config.yaml
arch: "densenet"
model: "masked spectrogram model"
dataset: "short made-up English sentences, spoken by a formant synthesiser in many voices"
train_examples: 26041
n_mels: 64
hop_length: 160
input: "log_mel"
win_length: 400
method: "simmim"
mask_ratio: 0.5
loss: "l1"
norm: "batchnorm"
activation: "silu"
depths: [10, 10, 10]
kernel_size: 3
stem: "single"
growth_rate: 40
init: "orthogonal"
optimizer: "soap"
beta2: 0.99
lr: 0.0033
beta1: 0.95
shampoo_beta: 0.99
eps: 1e-08
precondition_frequency: 32
max_precond_dim: 1024
merge_dims: true
one_sided: false
adamw_lr_other_params: 0.0011
grad_clip: 1.0
magnitude_pruning: 0.5
steps: 7900
batch_size: 64
epochs: 19.4
lr_schedule: "linear"
final_lr_fraction: 0
warmup_steps: 1580
weight_decay: 0.07
adamw_weight_decay_other_params: 0.01
Rows from block 23 of a small masked spectrogram model, named by matrix and row number. Rows with one number belong to one channel. Each number is 128 + 24 x the weight over its row's rms, rounded and kept within 0 to 255. All counts start at 0. Numbers have three digits each.
After each channel's rows are labels from the 100 clips, of 14976, where the channel reaches its highest value: "peak on" is the class under the peak. Only what is clearly more common there than usual is listed. The data: short made-up English sentences, spoken by a formant synthesiser in many voices. In brackets: how many of the 100.
# conv1: bottleneck pointwise conv (model.blocks.25.conv1.weight, 160x424x1x1), inputs 0-141
# conv2: growth 3x3 conv (model.blocks.25.conv2.weight, 40x160x3x3, transposed, each kernel summed), outputs 0-39

conv1.35:113128136184091128120128117104128164128128128103128128128110128128128111128148134122128110128166125114128144137128128128141128128112134128128128128211112135163104101128128128128103128187128149128128131128128091161127128128128159132128128128142128128077128128128104086128107129144087128128092142128128128071117128083128135117101151144149128162140128128166128163164142124128170128101128162127128128123090128128140082093103128141
conv2.35:145133155125125118116133156143131147152129109118090168102136123138116116211120079153131112151110161108101110137107134100
peak on: /ɛ/ (25)

conv1.155:171101128128113128128128128139128128097128128128128128128097177128112128128154128098128128128145128099128128104159108128094128090128128136128153128128128128084133102143128120125080128128090093128128128087128128115128189176128142128088154128128094128180125128166128133074128102174171128128075128127156128128128128128128128128128128066108128128128128142128128128128128151145089128128128128128128080128128128192128128128121128128
conv2.155:102124158148108140131105093142146092101097144131093068097122126138150099176103141143145152142150154096114136125116134102
peak on: /ɛ/ (27)

conv1.50:128179133142068128128128128128128124128128160148128149128095094110139128161140128128099128128128107128128128144130187116156128128128128128128134128128128128111136128128128161159106079128156128095107128128128128128128112128128128128128110128128128134128164164128203134128128128170135128128169128128105134128128128128128066146128154120140098128128128111128128128128191152112128128128128128128128107119167099126092145153111128128
conv2.50:122087123120141127127164131110121104161125136110126170098125169129122051124169098128156110120136129090111149133125124159
peak on: /i/ (41)

conv1.137:128128128128087128181128128128172128128167097128143096122155093128105128174128166117128152128161144191128128128096091145128128150128128128159128128075185128128128143128128128098128128128128114163128146128128128138128128123128128110144135128128149128128128123128128129128118113128128128128128096125128161096128143130132141167128108084134128146128176156128141140091128128128101128128128128128128078114128128128128128107128128152
conv2.137:150122129106109127106105158133131092114101080089073118144132095135067132123127123126106129114129131164093089115114115117
peak on: silence (78)

conv1.23:128128130115128128108134128128153128128128133128128156128128136128110147128128128128128162128128128128128079128128135128087136128125128128146128145083128111128120094152118128110100101128128128122128128128128112179128128148170128128128178164128128128125112128128128128099140118128128128128128120152128117089128133097117107128128128128088091128128128145139090128128128089128181128128128128128128093128128103147128128128128119134
conv2.23:087101118086147148121113122120120136115129129115144063151149128162092169153137170129116092128131104150165129097129126112
peak on: /n/ (43)

conv1.86:128128116102149128128157152128128128128117139128128128108102070128120167127128128091156165128110128172128134128126090130111092128128092104148132083128176133128153112089149157128128140128138139128128128128128128128128128128090110128120095067135128144172128128128095140128082128079122108128110128128094119128136128128111128147128128128111128166128128133128128128144128167093128164175128128128153128128128128133128128163105128128
conv2.86:136140115100184127102148133104146123138217138149148130124149119132166121122139136114136128117161139107115090167142120121
peak on: silence (96)